config.yaml
model: "class-conditioned image diffusion model"
horizontal_flip: false
num_classes: 4
inner_norm: false
batch_size: 128
epochs: 11.0
warmup_steps: 780
Rows from block 8, named by matrix and row number. Rows with one number belong to one neuron. Each number is 128 + 24 x the weight over its row's rms, rounded and kept within 0 to 255. All counts start at 0. After the name is the row's rms in percent of the matrix's.
# gate: MLP gate (model.blocks.8.mlp.gate.weight, 320x160), inputs 80-159
# fc1: MLP up (model.blocks.8.mlp.fc1.weight, 320x160), inputs 80-159
# fc2: MLP down (model.blocks.8.mlp.fc2.weight, 160x320, transposed), outputs 80-159
gate.280 116 [105 134  93 122 197 135 149 146 139 102 145 113 167  95 120 141 125 110 142 103 156 150 135 118 162 152 146 138  91 127 120 153 114 119 161 138 161 143 117 133 132 174 132 156 126 103 166  92 105 139  87 116 182 115 142 145 127 116 100 141 128 106 189 123 127 135 181 157 131 122  86 148 138 117 171 143  91 128  84 164]
gate.281 090 [157 158 125  76 155 159 112 128 125 118 153 153 118 131 114 111 129 102 152 114 114 129 133 104 135 139 110 151 132  91 124 142 133 173 113 150  87 171 102 150 141  94 158 142 112 103 124 152 149 178 153 156  72 139 137 118 124 108 120 155 152 129  96 122  96 109 165 114 143 111  87 129 128 129 161 155 170 124  95 118]
gate.282 094 [131 107 105  95 149 111 166 104  95 124 158 154 159  93 144 100 105 134 132 173 186 110  92 160 169 177 137 119  90 176 158 151 139 108 170  87 148  95 120 101  93 137  65 134 125  81 145 132 134 159  98 113 150 134 144 125 119 116 105 124 161 117 132 150  92 165 136 132 144 138 117  98 166 141 140 117 123 122 131 149]
gate.284 071 [117 127 128 105 141 145 177  94 139 122  98 111 105 150 111 143  82 125 129 188 130 149 105 132 136 132 144 135 145 113 142 138 113 115  81 129 134 118 150 163 134 126 120 145  97 144 117 110 172 150 139 125 161 139 150 120 143 130 192 105  92 153 179 101 129 131 155 134 148 131 110 137 132 121 145 128  83  91 130  99]
gate.285 093 [157 107 104  93  76 159  87 107 129 126 127  57 153 132 148 144 100  97 137 140 145 126 119 123 124  75 134 126 152  96 146 161 117  93  96  91 117 148  97 144 104 156 138 126 144 159 112 124 163 158 140 135 147 129 117 126  99 146 131 177  92 134 144 131  94 133 138 115 137 146 112 137 110 123 127  63  97  91 125  96]
gate.286 139 [146 122 130 130 135 112 129 127 139  91 124 143  80 170 151 132 137 151 178 141 109 125 112 114 156 117 131 159 119 128 131 142 143  79  89 127 157 112 115 129 106 148 125 100 141  96 100 137 145 117 129 131 127 107 155 118 162 156 152 134 112 123 177 118 168 150 153 156 125 162 187 115 175 136  93 142 100 139 132 109]
fc1.280 103 [124 132 112 134 162 144 129 147 131 109 134 124 189 114 113 137 125  86 152 134 141 166 126  98 149 130 134 158 118 140 142 147 163 142 118 115 177 133 131 142 147 175 105 141 130 135 158 101 100 136  80 175 176 124  87 140 127 127  88 123 114 116 154 156 130 141 159 143 108 133  91 137 118 115 108 133 112 158 111 160]
fc1.281 090 [141 134 104 124 143 114 111  63  82 149 129 126 139 108 136 121 145 110 149 152 100  79 130 146 142  97 172 130 129 124 136 133 106 156 135 152 126 130 121 156 104 134 122 115 125 153 110 151 169 168  84 148 150 162 153 113 124 130 127 187 105 162  92 154  93 107 155 130 184 110 135 157 110 127 170 178 147 110 140 132]
fc1.282 088 [139 125 133 175 148 102  97 133 134 168 161 122 100 115 161 126 142 156 129  96 109 120 122  51  95 138 118 150 131 118 134 139 145 147 127 178  99 148  87 146 129 140 166 137 122 107 126 131 117 146 133  94 119 159 143 112 117 152 129 171  80 188 143 120 138  87 124 142 121  93 112  90 160 120 130 114 139 123 137 118]
fc1.284 108 [113 102 174 146 132 129 108 112 147 118 139 123 132  99 114 121 145 146 134 100 144 123 134 106 151 137 147 114 112 142 108  84 165 112 124 113 125 133 114 141 125 137 124  93 127 131  62 150 121 124 127 116  90 134 122 133 135 134  60 158 108 118 134 187 113 127 141 105 154  99 129 152 123 109 144  75 138 118  89 162]
fc1.285 086 [ 93 117 150 142 132 141 126 104 123 136 130  85 165 116 107  92 125 169 130 108 149 130 151 120 139 102 120 113 156 124 130 113 128  94  62 111 137 132 132 157 105 133 116 161 138 125 129 149 169 126 152 128 116 120 151 117 100 146 114 129 126 146 158 165 108 148 142 158 202 121 113 145 102 136 129 126 143 121 157 115]
fc1.286 119 [ 99 138 103 146  97 143 122 117 191 142 119 123 133 174 121 111 100 127 103  91 172 141 144 144 156 136 133 122 129  97 164 146 114 137 103 141 139 129 157 145 147 154 127 117 104  91 132 145 148 142 111 113 144 104 106 134 124  97 129  83 126  61 144  80 117 101 120 127  98  89 118 133 138 140 116 112 114 123 131 159]
fc2.280 100 [125 121 118 135 146 119 144 182 138 164 143 108 165 105 106 192 106 125 150 132 123 164 124  65  85 104 162  99 126  89 121 131 132 127  94  98 171 118 113 104 123 138 129 139 159 127  93  91 138 130 135 149 138 120 130 124 130 141 153 149 131 149 151 164 116  86 130 128 145 132 142 116 118 117  92 129 171 137 165  69]
fc2.281 100 [146 107 129  97 114 109 119 183  53 135 125 107 111  97 130 157  89  89 158 112 117 130 111 102 177  93 146 118 146 105 118 100 133 113  98 155 111 153 105  75 115 158 143 114 156 115 108 119 106 151 153 121 161 176 144 133 121 135 137 114 131 155 150 122 149 127 107 178 133 151 146 111 107 171 164 113 102 154 142 134]
fc2.282 087 [150 141 127 138 126 110 138 132 103 146 123 159  90 100 118 123 116 124 149  59 133 149 177 107 166 127 111 120 152 140 133  83 139 138 132 154  86 127  82 116 165 131 140 136 155  81 122 114 106 143 123 127 132 122 129 132  81 117 134 125 114 146 121 125 145 143 122 122 140 133 146 121 141 135 111 148 134 129 130 136]
fc2.284 093 [152 119 100 130 126 130 141 167 172 167 154 143 118 130 140 144 165 164 139  82 103 137 125 118 123 147 121 115 145 133 127 109 123 133 113 145 146 112 149 101 145 104 111  92 214 135 148 111 115 123 144 123 127 133 145 115  78 143  81 143 141 124  85 109 143 123 135 150 126 108 124 128 133  77 135 118 150 130 158 104]
fc2.285 087 [ 95  97 131 111 106 106 116 141 169 115 144 144 126  83 122  99 133 146  97 122 112 126 127 101 101 156 156 104  91 119 111 132 145  85 162 131  81 125 147 119 121 149 123  96 132 125 139  98 118 101 125 116 137 106 131 107 143 142 125 168 115  92 124  78 129 145 127 104 128 145 132 136 112 128 142 103 186 151 116 166]
fc2.286 126 [174 135 120 109  97 128 111 145 104 128 123 133 135 113 108  98 124 156 122 152 161  80 131 132 125 172  91  99 112 167 134 112 127  92 143 132 149 108 148 114 110 100 155 110 110 144 137 162  80 144 167 132 110  86 157 158 171 112 155 156 119 154  73 107 129 103 131 155 112 114 107 132  72 114 139 140 182 133 138 134]